Rows from block 3, named by matrix and row number. Rows with one number belong to one neuron. Each number is 128 + 24 x the weight over its row's rms, rounded and kept within 0 to 255. All counts start at 0. After the name is the row's rms in percent of the matrix's.
# u: gMLP up (value half) (model.blocks.3.mixer.u.weight, 384x128), inputs 32-63
# v: gMLP up (gate half) (model.blocks.3.mixer.v.weight, 384x128), inputs 32-63
# out: gMLP down (model.blocks.3.mixer.out.weight, 128x384, transposed), outputs 32-63
u.125 031 [127 159 100 131 114 138 155 134 113 141 129  85 127 119 118 121 146 123 179 107  96 100 103 133 107 129 136 118  98 146  89 137]
v.125 017 [109 120  87  62 141 127  86 109 127 120 147 101 150 154 110 112 107 123 130 179  93 159 169 156 136 162 157 113 109 135 133 157]
out.125 031 [125 132 125  87 141 117 116 115 179 131 103 157  73 127  93 132 100 113 111 108 146 156 145 115 144 133 132 118 144 151 161 110]
u.126 150 [177 125 102 131 113  90 134 100 113 160 112 121 163 164 121 130 149 121 165 102 104 106 149 118 124 160 117 104 133 100  96 113]
v.126 175 [133 101 108 171 152 145 128  97 201 119 117 115  99 130 127 125  80 128 114 161  84 145 146 111 158 122 146 109 117 143 150 111]
out.126 161 [146 135 147 142 123  85 131  93 114  82 110 139 146 129 123 104 113 149 113 162 108 200 108  97 119 153 139 122 163 138 130 169]
u.127 012 [153 114 138  92 148  99  99  96 148 155 132 100 122 109 168 104 159 112 127  88 121 109 100 123  98 142 113 180 166 177 153 151]
v.127 014 [152 133 113  95 151 140 113  92 154 120 147 111 132 177 117 127 104 126  99 155  81 166 167 160 133 118 148  95 124 129 152 153]
out.127 012 [105 119 130 136 144 168 172 139 136 100 105 138 147 177  91 161 114  96 143 145 100 121 127 104 114 153 148 112 158  93  89 132]
u.128 088 [131  92 125 121 150  98  67  88 144 108 159 154 149 122 198 162 129 144  92 170 146 128 107  91  94 123  97 121 110 137 120 143]
v.128 062 [141 154 129 138 110 164  97  92 147  75 114 127 152 144 101 135 154  94 182 106 117 122 153 115 137  92 123  88 133 103 136 119]
out.128 090 [112 151 108 118  93 162 190 134 136  96 120 143  99 141 126 133 118 118 152 115  95  77 136 138 167 142 140 133 150 160  92 178]
u.129 026 [137 122 149 142 127  78 129 151 121 137  90  91 129 152 131 172 139 138 126 109 117 119  73 142 136 163 162 147 141 138 139 106]
v.129 014 [157 127 105  99 150 115 113  93 157 119 143 120 132 175 123 138 102 120 115 147  84 169 161 161 133 109 137  82 123 137 155 151]
out.129 025 [103 120 126 117 115 168  89 156 140 113 165 167 138 111 120 108 136 125 140 114 117 134 140 148 131 135  93 126 134 131 127 179]
u.130 034 [154 119 110 115 116 124 146 114  81 123 141 157 136 125 175 152 139 150 120 157  93 136 103 131 111 127 161  70 174 102 115 113]
v.130 053 [131 113 104  98  99 108 109 145 113 107 108 144 143 159 152 158 119 130 139 122 116  87 155 118 145 152 130 104 141 120 140 148]
out.130 036 [ 85 118 146 124 131  86  97 128 157 149 129 162  82 136  97 103 137 152 125 143 195 163 111 130 154 121 121  74  91 156 105 136]
u.131 021 [148 174 152 167 109 125 136 125 132 100 137 154 136  83 111 132 102 127 157 138 152 128 121 137 115 148 111 179 167 106 135 152]
v.131 014 [150 143 119 111 162 135 119  96 165 116 148 118 126 174 116 115 109 120 103 142  70 161 164 167 133 105 139  92 124 131 149 154]
out.131 021 [131 104 120 119 114 151  95 127  81 114  94 112 103 119 169 127 166 112 104 132  91  82 125  93 138 103 138 118 112 139 147 121]
u.132 081 [162 151 121 176 125 147 119 157 125 131 120 144 124 101 110 129 116 132 162 180 115 145  94 186  83 152  88 145 101 106 120 151]
v.132 059 [133 111 163 119 109 122 158 131 118 123 107  66  59 117 103 135 128 103 122 143 130 164 131 134 118 158 155 130 137 126 119 120]
out.132 069 [127 132 147 115 136 129 103 122 162 110 135 138 124 126 154 103 127 120 121  83 155 122 123 134 150  68 153 138 156 135  67  87]
u.133 158 [105 124 125 141 101 102 152 134 151 127 127 122 136  95 130 130 133 160 111 161  83 183 114  79 133  93 128 138 132 129 141 147]
v.133 191 [130 140 129 114 155 151 151 151  90 122 145 138 183 118  97 133  95 108 145 140 111 116 134 138 122 127 146  97 102 149 103  92]
out.133 167 [151  90 156 132 142 148 160  94 128 174 159 114  97 131  68 167 124 170 125 149 117 102 131 131 115 157 141 127  99 125  90 141]
u.134 053 [123 140 120 145 128  88 158  98 145 128 189 129 173 139 131 134 154  91 149 139 135  99 122 115 160  97 117 124 132 139 137 143]
v.134 017 [119 122 112  89 137 127 109  83 154 131 154 148 126 171 122 122 127 128 107 142  79 156 176 176 129 129 153  89 113 136 168 173]
out.134 052 [148 137 142 103 112 141 116 107 127 143  91  83 120 155 135 126 128 137 135 151 163 139 166 108 112 145 142 143 129 155  67 126]
u.135 143 [108 148 131 163 155 107 108 134  87 136 107 126 132 158 124 144  98 149 116 133 131 106 118 168  88 150 171 102 134 155  62 110]
v.135 151 [ 97 168 103 151 108  85 155 137 150 162  99 157 117  97 171 139  92 117 132 104 125 113 140 123 138 110 103 137 133 115 113 105]
out.135 150 [119 122 120 199 129 105 133 135  91 120 128 111 150  90 101 120 153 130  98 131  92 115 153  93 120 130 114 159 137 180 119 110]
u.136 177 [135 165 140 116 130 108 104 128 122  91 119 129  88 106 123  97 110 116 117 121 133 135 122 107 159  89 172 153 140 132 137  92]
v.136 175 [ 95 129 106 131 126 125 149 111 148 124 129 138  91  93 107  95 105 131 136 117  96 137 118  99 164 128 184 152 100  95 133 140]
out.136 172 [153  98  83 145 138 168  87 115 111 151 151 145 107 151  86 147 145 100 142 148 156 108 151 118 114 133 126 164 141 152 126 136]
u.137 159 [128 158 118 113 125 160 148 130 135 128 114 146  84 158 132 134 157 137 149 133 104  71 144 127 121 124 129  89 158 126 142 138]
v.137 171 [148 105 115 122 123 148 147 142 171 117 131 156 127 148 122  94 133 109 137 132 145  95 102 112 139 166 114 122 184 135  94 157]
out.137 172 [118  94  93 157 127 149 115 137 140 147 118 129 104 129 119 158 102  61 163 139 165 164 137 115 163 119 166 117 158 103 104 167]
u.138 031 [137 132 116 120 131 119 130 135 117 155 113 166 100  76 113 109 156 136 147 155 142 166 112 127 114 117 134 133 149 130 120  98]
v.138 014 [163 116 118  93 147 130 113 104 159 129 141 113 133 174 116 114  99 133  87 140  77 165 176 164 141 108 138 102 129 126 159 156]
out.138 030 [118 105 130 120  98 136 138  81 145 124 126 130 131 154 161 155 118  87 106 139 141 103  79 108 137 144 132  97 140 120 128 140]
u.139 067 [122 119 106 119 110 121 151  88 134 127 146 125 122 115 164 134 126 123 151 116 159 104 169 132  98 140 115 173  92 157 153 151]
v.139 020 [139 140 104  86 160 145 123  95 166 126 131 120 137 175 133 135  99 129  96 187  82 156 170 125 121  89 108 106 118 163 140 167]
out.139 060 [161 140 165  95 135 129 119 184 147 125 118 123 128 157 100 106 151 154 122  97  61 153  91 115 157 126 131 143 136 127 123  98]
u.140 113 [177 129 141 146  90 111 135 144 145 125 117 127 108 115 126 160 142 162 171 149 119 124 129 123 100 137  97 131 144 135 187 146]
v.140 054 [151 146 133 120 151 111 110 115  74 160  72  97 149 131 108 171 108 190  98 122 121 144 144 105 128 135 120 123 163 142 173 106]
out.140 106 [114 170 133 136 130 164 118 110 140 131 166  91 164 116 158  76 111 134 142 131  66  95 133 145  93 124 107 156 114 147  95 130]
u.141 076 [ 84 137 186 169 128 190 116 162  92 111 137 129 118  99 133 146 127 146 112 145 125 163 132 161  69 155 125 127 115 120 149 137]
v.141 040 [107 120 154 136 109 118 158 156 126 133  87 130 109 153 124 171  87 122 113  89 172 157 162 101 124 120 170  73 147 127 155 127]
out.141 065 [170 121  96 105 138  87 141 121 114 121 120 163 139 153 123 114 135 121 120 139  82  93 111 112 163 119 135 107 164 121 126  99]
u.142 074 [142 102 163  89 169  98 103 163  98 106 101 102 141 109 133 138 156 107 144 107  94 104  80 150 130 125 146 140 145 120 102 127]
v.142 079 [133 103 152 125 112 104 125 151 151 103  83  93 121 135 116 144  88 148 160  80 149  69 124 112 146 140 161 115 144 153 123 160]
out.142 078 [120 129 126 144 153 109  99 105 154 106 111 135 113 161 104 124 102 115 155 109 157  96 138  72 134 160 153 135 156 137 152 162]
u.143 193 [ 94  94 116 136  88 115 108  95 135 114 137 125 129 177 134 118 146 140 156  95 113 142 146 154 106 147 156 127 179 120 128 134]
v.143 166 [132  81 107 131 105 148  89  95 103 171 138 126 135 144 109 113 153 156 151 128 113 157 133 147  85 159 124 122 125 119 139 133]
out.143 172 [192 128 132 122 136 158  90 113 124 131 159 159 131 139  84 121 166 100 133 141  97 112  95 162 103 113 157 146  93 106 124 131]
u.175 136 [154 135 152 110  67 120 119 122 129 134  98 152 149  95 144 152 103 107 116 102 151 121 149 153 124 116 129  94 134 138 132 114]
v.175 142 [122 118 147 115 123 150  51 124 131 122 148 169 137 117 113 157  97 123 147 143 135 128 101 123 117 102 112 124 112 152 139  68]
out.175 121 [166 118 151 106 152 105 108 148 153 120 160  89 130 103 151 117 154 119 141 149 152 142 108 176 132  98  90  88 128 102 151 119]
u.176 158 [126 123 124 155 154 132 134 126 126 166 174 120  79 103 113  87 124 152 118 128 112 151 157 136 126 187 163 131 126 141 138 118]
v.176 176 [138 168 141 155 149 149 119 147 129  99  92 140 123 101 159 146 123 144 167 140 186 125 101 145 126 135 136 146 141 158  95 128]
out.176 162 [122 136 144  84 143  91 109 156 158 102 121 153 130 135 150  79 175 135 127 127 125 135 153 143 116 110 107 134 143  98 121 156]
u.177 126 [132  94  89 144 114 139 147 152 101 170 110 178 156 136 122 164 134 137 125 109 154 175 108  98 150 119 124 104  84  99 101 150]
v.177 146 [126 129 169 144  76 113 125 147 118 135 112 161 123  94  94 143 134  91 107 116 123 126 119 126 176 125 123 134 161 103 158 167]
out.177 121 [141 134 145 122 116 116  94 159 163 122 140 117 115 178 105 152  99 127 153 150  95 136 108 123 132 121 144 136  85 128 115 125]
u.178 155 [132 120 139 153  95 113 100 142 119 155 129  82  90 118 148 136 136 158 151 117 132 111 152 140 157 108 105 135 138 104 142 136]
v.178 113 [141 110  93  88 117 130 114 114 149 129 148 165 115 170  94 151 119 152 133 132 150 150 166 137 120 133 145  91 133 129 132  86]
out.178 136 [125 105 104 142 148 159 114  97 133 107  89 129 123  99 150 125 100 113 118 146 189 135 105 105 140  99 158 112 150 112 138 154]
u.179 134 [140 126 161 123 172 118 147 164 136  76 129 104 104 128 171 137 107 129 109 142 112 106 157 127 120 153  76  89 155 109 118 157]
v.179 141 [124  99 135 163 114 139 156 137 130 119  89  97 109 112  93 137 101 184 144 110 177 144 117 116 141 144 134 121 136 135 106 112]
out.179 141 [130 160 135 135 126  88 143 109 119 128 169 109 132 113 122 115  91  68 111 178 126 119 131 137 144 136 118 136 149 115 110 123]
u.180 153 [145 128 115 146 121 181  95 120  84 104 133 155 177 125 168 133 140 170 150  76 151  86 171 140 138 110 114 125 124 125 173 149]
v.180 149 [109 144 141  79 148 111 117  88 102 120 125 141  75 118 153 126 119 155 113 136 143 120 141 152 128 151 167 114 117 122 111 105]
out.180 173 [159 157 118  72  87  90 139 130 121 106 125 113 108 168 129 141 132 176 113 127 106 137  92 140 101  82 145 143 145 132 157 137]
u.181 026 [135 137 115 137 130 106 104 128 123 153 121  89  97 101 139 115 139 141 167 141 133 129  83 114 109 137 136 116 131 161 110  98]
v.181 014 [143 128 117 102 155 125 104  91 162 139 151 121 139 177 113 116 101 115 105 137  69 165 155 160 128 104 132  91 107 137 154 146]
out.181 026 [128 121 111  72  88 122 174  90 139 120  87 180 122 158  92 189 112 107 114 105 148 114 112 113 140 139 118 105 176  83 116 193]
u.182 147 [123 147 170 160 144 137 134 126 148 156  97 109  98 123 112 148 104 124 102 136 130 101 140 160 130  94 138 127 142  72 126 108]
v.182 166 [107 120 152 108  98 117 140 159 127 180 158 151  66 143 139 151 101 117 169 114 137 100 154 131 114 130 150 119 100 111 151  87]
out.182 150 [ 79 126  91  83 149 133 141 138 111 140 142 121 122 123 135 115 154 139 148 135 199 138 120 171 118 130 149 119 145 117 122 128]
u.183 046 [115 160 119 133 136 139 101 189 157 115  85 140 116 108  67 108 124 159  94 167 132 130 107 138 104 128  98 162 128 137 105 162]
v.183 015 [174 118  99 114 148 129 110 121 147 129 128 122 143 180 121 113 112 137  79 155  87 174 159 160 152 123 149 125 129 111 137 147]
out.183 042 [145 111 114 148 109 110 113  90  81 106 159 124 122  95 153  66 131 106 148 107 114 112 135  98 171 113 121 127 118 110 109 100]
u.184 168 [137 160 104 118  97 126 114 144 164  82 110 158 145  99 111 129 134 115 138 118 127 103 116 158 116 126 166 128  97 151 123  68]
v.184 174 [ 96 125 122  95 150 134  91 105 124 118  75 124 151 111 142 144 122 115 148 163  93 118 137 144 144 135 139 128 155 105 119 137]
out.184 163 [104 123 113  95 119 131 165 116 117 156  95 131 105 156 146 149  99 128 144 140 160  97 156 139 159 123 128 137 122  93 200 124]
u.185 112 [119 114 127 163 126 158 151 104 134  98 157 151 153 179 124 185 114 133  98  88 141 105 118 132 124 113 141  88 137 157 157 150]
v.185 124 [121 149  86 135 134 100 148 120 147 125  94 151 168 167 121 143  97  91 127 103 145 137 165  96 119 114 120  99 124 181 136 188]
out.185 117 [133 139 145 115 152 132 136 118  88 158 112  98  86 145  92  97 119 107 116 141 146 136 137 112 125 109 107 149 191 134  90 130]
u.186 026 [130 131 106 114 141  88 151 115 168 141 148 165 143 130 146 119 169 123 161 146 121 118 158 111 114  90 114 149 145 144 150 146]
v.186 016 [164 116 103  68 143 117 111 108 167 146 135  92 151 148 106 119 127 114 117 139  94 184 169 132 156 131 144 106 114 124 150 122]
out.186 028 [124 153 164 111 122 121 106  94 137 135 110  78 129 141 105 101 106 117 140 130 136 148 154 111 156 139 130 131 176 173  73  92]
u.187 182 [136 112 106 108 135 128 145 125 106 137 115 125 152 144 185 120 130 133 132  96  96 158 154 129 147  91 184 149 127 159 159 126]
v.187 179 [124  92 105 129 141 203 136 104 120 165 138 138 143 139 113 121 173 135 107  83 137 136 128 129 114 125 138 169  98 168 153 107]
out.187 186 [178 157 132 158 182 150 157 112  93 137 135  97 132 107 118 117  93 145 124  95 142 143 109 127 138 148 113 122 120 172 138 139]
u.188 140 [122 136 122 118 130 124 117 118 101 133 156 111 103 142 162 159 132 130 113 135 133  99  98 136 148 149 151 148 133 167 135 107]
v.188 148 [144 119 160 117 155 169 161 148 131  81 103 146 148 106 193 124 149 128 141 134 120 177 117 147  92 149 117 102 126  96 118 123]
out.188 129 [146 124 174  97 179  89 130 144 153 154 117 116 154  70  85 131 121  92 115 172 135 159 135 124 122 175 106 108  90 113 153 128]
u.189 027 [146 136 139  90 166 116 145 121 142 107 166 120 110 131  99 103 123 148 159 153 164 157 139 140 116 128  71 152 161 147 126 166]
v.189 013 [154 137 118  93 153 132 112 105 154 130 145 107 126 174 113 115 110 124 109 156  72 161 155 164 133 117 145  98 130 133 157 156]
out.189 027 [115 147 111 141 129 140 115 162 121 173  70 136 127 127 140 109 108 137 138  86 114 120 155 121 159 111 142 128 108 140 130  69]
u.190 022 [126 164 122 171 114 105 123 188 144 156 104 175 108 117  87 136  95 134 118 177 119 133 115 142 142 111  97 146 155 135 114 122]
v.190 014 [146 122 102 103 152 125 109  83 156 125 149 115 137 163 106 127 107 113  98 154  94 181 170 166 147 106 139  92 124 135 159 148]
out.190 019 [130  95 126 134 101 168 127  96 103 106 136 135 146 125 189 114 154 147 132 126 121 118 123 110 130 148 110 115 107 150 123 137]
u.191 019 [134 141 106 141 126 130 133 150 143 149 107  89 116 104 112 123 173 146 168 137 145 160 107 112 131 121 128 130 144 130  93 135]
v.191 013 [149 123 114  97 154 134 114  91 157 131 150 113 126 168 109 118 107 126 103 142  77 168 167 154 139 112 146  89 118 129 153 153]
out.191 020 [136 122 118 122  89 128 143  88  98 114 144 141  98 148 140 105 109 106  99 106 122 103 109 132  76 134 135 103 133 128 153 132]
u.192 021 [132 140 153 161 111  98 100 112 110 117 121 121 123  96  99 148 145 110 142 115 163 128  98 145 108 183 109 115 135 122 127 123]
v.192 013 [154 131 108 112 160 128 119 103 168 117 145 112 129 177 133 138 117 119  80 144  82 171 166 157 130  92 153  90 131 133 150 162]
out.192 023 [116 113 127 132 105 127 133 124 136 151 109 156 108 162 147  82 108  97 112 137 113 101 175 129 135 121 146  95 156 105 152  94]
u.193 123 [ 98 146 103 121 130 152 126 172 140 131 131  89 146 103 141 156 106 149 128 152 132 147 127 117 138 102  87 141 121 115 129 146]
v.193 138 [125  98 142 118 124 160 139 112 139 172 136 139  84 128 115 117 142 153 119  87 118 104 116  75 106 128 141 151 167 111 162 119]
out.193 141 [105 137 129 135 115 118 131 148 109 110 115 132 141 149 133 161 182 143 139 113 122 133 103  97 160 108 148 118  92 151 145 140]
u.194 044 [166 128 136 116 117  77 119 173 117 152 133 189  81 126 111 160  75 160  94 131 121 162 128 122 148 137 118 137 137 106 127 103]
v.194 025 [129 124 104  76 131 101 112  87 134 118 132 117 128 122 167 117  83 130 131 165 112 146 133 150 120 170 177 114 157 102 178 181]
out.194 045 [ 96 122  97 149  91 164 103 134 116  98 124 118 134 146 196 137 169 146 163 172 156  72 107 105 138 132 116 123  98 163 110 150]
u.195 177 [162 154 106  96 102 173 107 140 114 162 161 109  96 155 133 173 148 125 100  56 152 133  91  95 148 133 102 136 160 175 152 160]
v.195 171 [127  92 127 117 115 172 149 127 121 146 124 130 127 148 113 128 113 134 122  94  95 108 106 139 137  95 102 141 107 185 130 139]
out.195 173 [102 120 131 115 144 177 152 129 101 165 118 138  80 129 135 141 133 131 149 107 145 102 131 148 106 137 140 178 144 138 110  95]
u.196 031 [ 94 122 113  95 128 146 177  88 174 135 136  91  88 133 149 125 118 101 136 114 145 103 141 121 132  98 146 132 173 140 127 105]
v.196 014 [165 130 115  99 155 126 128  92 156 126 143 108 120 189 114 116 113 127 102 141  71 149 171 163 128 104 150 103 129 133 158 146]
out.196 030 [145 118 112 144 137 153 127 137 139 135 114 138 128 106 138 134 121 147 140 159 194 143 128 132 105 150 118 110 121  75 123 150]
u.197 080 [152 116 163 116 112 100 154 153 114 109 150 133 103 115 144 147 157 132 132 128 125 158  97 145  91  87 156 125 152  85 109 155]
v.197 088 [ 90 134 113 109 129 127 159 160 115 160 129 117 157 155 137 118 147 101 102 147 110 119 146 147 153 180 122 101 150 124 155 106]
out.197 074 [124 135 123 140 121 115 120 108 143 141  98  91 116 145 143 125 125 128 138 112 140  97 127 166 106 129 142 140 114 150 147 163]
u.198 053 [126 103 123 121  99 124  85 159 140 169  98 122 171  97  96 137 126  95 123 119 131  99 114  96  64 162  97 156 131 166 135 131]
v.198 039 [137 120 128  99 130 138  95 143 168  93 144 125 157  89 115  89 154 137  94 146 133 160 133 110 124 124 176 128 156 133 134 168]
out.198 056 [143 137 114 129 132 127 148 106 119 156 136 132 109 125 144  91 126 157 158 123 107 155 174 182 226 153  86 103 169 116  90 143]
u.199 053 [156 102 127  94 148 102 176 110  99 131 106 146 107 153 126 176 120 137 115 140 160 141 141 123 144 128 137 161 141 122 134 120]
v.199 016 [165 122 112 109 160 138 122 104 162 144 123 112 134 168  97 112 108 124  98 162  80 129 161 165 107 143 131  98 124 107 160 144]
out.199 057 [ 94 140 127 126 120 134 136 150 141 154 171 127 146 103 175 139 154 141 124 180 124 106  68 137 144 172 143 103 112 140  81 132]
u.200 130 [108 105 153 137 107 115 128  94 109 159 105 132 122 128 141  85  60 123 107 127  79 131 147 134 108 112 114 132 111 110 164 147]
v.200 121 [128 118 181 109  95 114 131 121 135 104 120  93 106 110 145  89 117 116 145 158 120  68 125 129 178 126 139  88 112 156 131 107]
out.200 127 [125 146 133 122 136 128 108 127 162  96 146 132 100 149 101 129 145 133 123 102 114 143 127  93 133 150 143 151 169 135 140 135]
u.201 187 [138 138 158 173 117 108 136 105  95 173 168 154 140 148 112 134 115 168 141 115 120 146 103 100 125 159  77  80  96 107 127 125]
v.201 178 [111 146 172 171 136 113 120 119 103 156 145 147 155 155 145 111 129 131 133 119 141 122 134  82 179 151 145 121  81 115 142 150]
out.201 185 [110 108 123 145 128 130  97 148 149 123 169 139 137 171 124 121 152 109 133 176  94 109 116 144 129  99 144 134 122 126 115 126]
u.202 026 [134 135  98 136 130 112 138 114 122 158 140 218  80 131 118 171  85 139 111 174 104 154 112 105 174 104 114 110 159 153 106  72]
v.202 014 [150 132 116  95 153 134 105  91 153 127 146 126 123 175 119 130  94 117 108 149  71 172 167 170 128 114 139  86 130 148 163 157]
out.202 026 [107 118 120 105 103 148 138 114 147 150  98 138 145 110 165 129 131 146 123 130 186 124 127 146 122 148  95 114 114 127  84 168]
u.203 156 [138 167 141 125 113 161  82  96  94 143 131 123 117 140 120  96 156 111 151 162 112  84 132 102  96 141 112 138 111 133 134 127]
v.203 171 [119 125 120 174 127 149 155 153  98 138 148 117 140 120 122 110 181 135 124 155 125 139 100 130 127 159  72 139 104 130 119 127]
out.203 165 [100 109  88 157 148 136 134 138 147 144 182 167  78 150 137 152  99 165  91 152  92 135 137  93 106 160 172 143 148 140  98 129]
u.204 173 [138 178 110 147 121  92  95 115 148 175 109 121 146 178 164 132 119 127 128 135 122 149 140 135 173 120 141 129 116  75 148 137]
v.204 199 [120  90 121 100  94 160 114 111 122 156 160 125 127 130 128 138 125 149 111 139 143 108 183 152  98 133 106 156 137 104 121 115]
out.204 175 [145 119 146 115 103  98 180 176 127 118 128 156 118 118 148 106 121 114 146 129 136  95 110 134 164 132 105 107 144 143 166 142]
u.205 151 [150 133 133 134 165 135 146 116 118 151  84 101 152 103  77 160 101 138 122 156 118 117 153 105 165  96 150 122 158 148 125 157]
v.205 185 [137  82 127 122  98  91 135 107 108 127 125 151 100 145 120 134 113 143 139  98 163 110  89 111 145  97 122 150 106 108 126 142]
out.205 153 [131 190 138 130 118 144 121 107 144 133  79 115 124 146 162 141 140 111  97 125 103  72  94 150 158 147 166 127 158 182 110 152]
u.206 097 [135 113 177 133 120 143 136 120 104 116  84  77 112 114 148 144 160 169 148  81 112  93 167 138 106 117 177 136 116 160 108 120]
v.206 042 [116 138 125 126 139 159  92 133 150 176  92 135 178 134 176  89  84 164 119 121  77 129 168 116 115 152 101 142 151 113 156 149]
out.206 090 [118 168  84 109 109 103  96 142 126 158 159 126 115 121  63 111 132 102 154 121 180 193 126 126 122 134 134 137 157 124 160 123]
u.207 042 [142 122 122 128 169 139  86 109 134  77 105 114 104 112 169 175 173 148 118 100 151 106 140  89 127 136 160 133 120  86 148 122]
v.207 024 [151  96  98  79 137 127  98 101 113 154 159 128 119 147 158 134 124 146 118 149 116 155 164  88 127  88 140 121 121 134 158 153]
out.207 042 [127 133 140 115 107 134 169 139 150 131 162 129 161 124 123 127 133 130 111 130 106 121  93 188  85 135 133 145 162 133 144 164]
u.208 028 [139 107  98 173 134 107 136 167 175 105 136 164 139 120 120 150 132 149 139 138 120 152 159 126 115 128 123 154 121 152 108 125]
v.208 015 [147 138  97  67 129 127 101 107 145 140 139  91 158 160 111 101 115 120 130 169 107 182 163 156 152 110 147  94 122 121 150 143]
out.208 025 [155 146 146 101 122 150  66 115 108 147 129 109 108 150 125 114 114 102 164 135 133 136 124 160 149 109  88 117 183 136  95 120]
u.209 052 [120 102 163 140 108 113 123  92 133  90 150 124 137 103 169 134 160 120 155 121 124  84 123 100 115  95 146 132 120 140 123 149]
v.209 015 [156 146 101  88 165 148 128  95 143 126 147  98 141 163 110 136 106 132 115 148  59 149 162 173 115 102 148  88 130 128 161 165]
out.209 053 [137 161 113  80 111 111 122 104 133 167 107  82 127 128  93 145 137 123 116 159 130 143 133 139 135 132 159 138 136 129 160 143]
u.210 072 [152 127  77 148  74 156 145 145 112 108 124 157 110 127 106 114 146 155 134 128 126 131 150 115  99 121 127 140  94 152  97 123]
v.210 029 [118 118 151 109 153 123 112  93 120 145 153 136 119 161 150 147  90 116 129 165 130 133 153 135  99 135 162 135  94 107 174 132]
out.210 071 [167 123 140  84 144 141 105 119 129 109 115 169 142 141  97 147  87 108 116 110 117 148 119 125 161 119 105 108 139  83 130 112]
u.211 150 [ 80 129 147 119 170 141 137 102 150 117 205 142 136 156 109 165 149 139  97 130 130 115 110 143  97 102 148  93 144 178  99 105]
v.211 157 [153 124 134 136  89 129 139 102 107 113 110 131 128 136 169 105 157 117 113 130 138 153  94 126 141 129 136 127 124 131 144 134]
out.211 161 [142 126 110 114 121 157 122 142 146 141 144 170 155 113 144 199 103 145 107 110 164 103 148 177 118 122 103 167  98 126 171 110]
u.212 067 [118 129  90 145 126 116 147 155 109 107 116 135 147 143 144 135 115 206 150 160 174 139 164  95 102  89 110 125 110 112 109 127]
v.212 030 [128 127 147  94 105 103 118 105 117 162 147  94 129 121 131 145 111 135 117  66 144 129 180 149 156  97 170 111  89 136 141 139]
out.212 062 [126 158 171 113 149 121 117 113 151 180 170  99 128 131 116 117 131  79 130 112 137 128 137 133 180 111 137 159 114 146 104 135]
u.213 016 [123 132 115  79 132 156 101 154 127 112 109 186 124 149 121 129 147 147 158 143 128 147 151  93 132 105 122 115 134 102 112 123]
v.213 014 [159 138 109 100 145 140 103 100 163 123 154 116 135 175 108 118 108 121 113 152  78 169 159 160 140 116 143  97 114 136 157 148]
out.213 014 [121 141 129 155 115  91 139 119 102 155 165  88 112 110 156 109 125 127 124 133 164 138 162 146 133 119 112 126 132 149 163 124]
u.214 104 [135 115  93 151 106 118 114 132 118 112 113 117 128 139 134 121 121 146 109  39 100 128 130 120 128 142 104 148  97 150 145 144]
v.214 103 [ 99 151 155 127 112 143 115 131 118 190 121 113 140 136 112 143 152 123 103 124 175 139  86 114 164 137  94 150 177 120 124 120]
out.214 108 [138 153 144 137 132 137 120 111 137 107 134 132 128 125 139 103 124 148 137 143  87 175 173 134 144 118 140 111 147 126 129 148]
u.215 135 [173 113 113 150 159 152  89 125  92 122 101 104 104 122 107 134 112  86 138 101 100 113 155 164 162 127 156 142  95  96 108  83]
v.215 171 [111 127 181  98 124 110 114 147  79 127 113 194  86  80 133 134 104 111 150 126 118 119  89 131 135 125 144 110 158 134 145 110]
out.215 136 [146 172 120 126 137 110  88 140  72 129 113 157 123 152 168 112 138 131 128 149 115 166 121  86 159 140 112 123  93 126 174 136]
u.216 097 [ 98 102  71 138 135 110  94 108 160 115 135 111  97 152 121 115  96 176 120 123 142 128 135 114  60  98 115 143  86 107 107  88]
v.216 106 [ 90 133 105 115  61 108 112 148 145  93  93 143 124 182 123 166 107 135  93 111 119 101 138 132 117 119 116 119 146  98 132 150]
out.216 095 [115 122 181 109 141 150 166 138  83 149 101  76 111 127 141 124 108 134 141 155  83 161 123 125 162 159 100 175 127 129 124 135]
u.217 017 [ 83 149 173  81 125 132 145 127  97 152 138 119 130 131 148 132 103 112 137 147 115 147 161 147 134 139 141  71 120 180 100 131]
v.217 013 [147 138 105 101 143 130 102  94 141 136 136 118 134 167 113 121 108 135  99 156  78 170 166 168 141 114 139  87 107 135 162 156]
out.217 018 [115 110  85 169 118 120 154 136 125 164 105 162 105 118 121  55 145 137 106 145 183 127 103 157 142 140  89 119 112 111 139  95]
u.218 012 [137 135  90 134 163 110 108 133 169 130 143 119 149  71 137 109 107 155 102 147 124 134  90 116 135 155  97 183 129 125 128 180]
v.218 013 [156 137 116  95 153 134 109  98 161 115 142 114 128 179 116 126 105 123 106 154  78 166 164 160 131 114 138  92 122 133 157 152]
out.218 012 [111 126 159 129 109 144 156  79 100 111 101 131 128 127 113 107 144  91 143  78  92 111 135 134 118  68 160 127 136 133 137 122]
u.219 119 [135 116  87 117 142 101 107 123 173 112 160 119 143 118 149 148 114 111 170 119 146  89 138 115 104 146  87 129 124 108  93 104]
v.219 123 [125 157 138 118 153 136 131  90 143 109 100 120 106 113 150  98  88 119 137 150 108 100  73 104 129 153 135 154 133 151 134 104]
out.219 120 [140  96 139 135 148 129 134 105  82  95 146 169 104  79 137 106 118 158 150 146 111 104 170 105 134 130  97 130 153 158 112 153]
u.220 016 [ 94 171 115 138 119 156  85 142 115 155 115 154 123  86  96  85 195 123 136 171 122 136 101 136 148 117 111 178 154 147 100 101]
v.220 013 [165 135  99 105 154 129 115 107 154 121 142 120 127 190 130 140 121 126  97 146  74 166 169 159 121 101 147  97 124 123 158 147]
out.220 017 [156  95 119 123 114 121 152  88 138 121 116 122  83 144 128 129 105  86  90  93 142 123 105 102 119 146 123 129 120 111 183 142]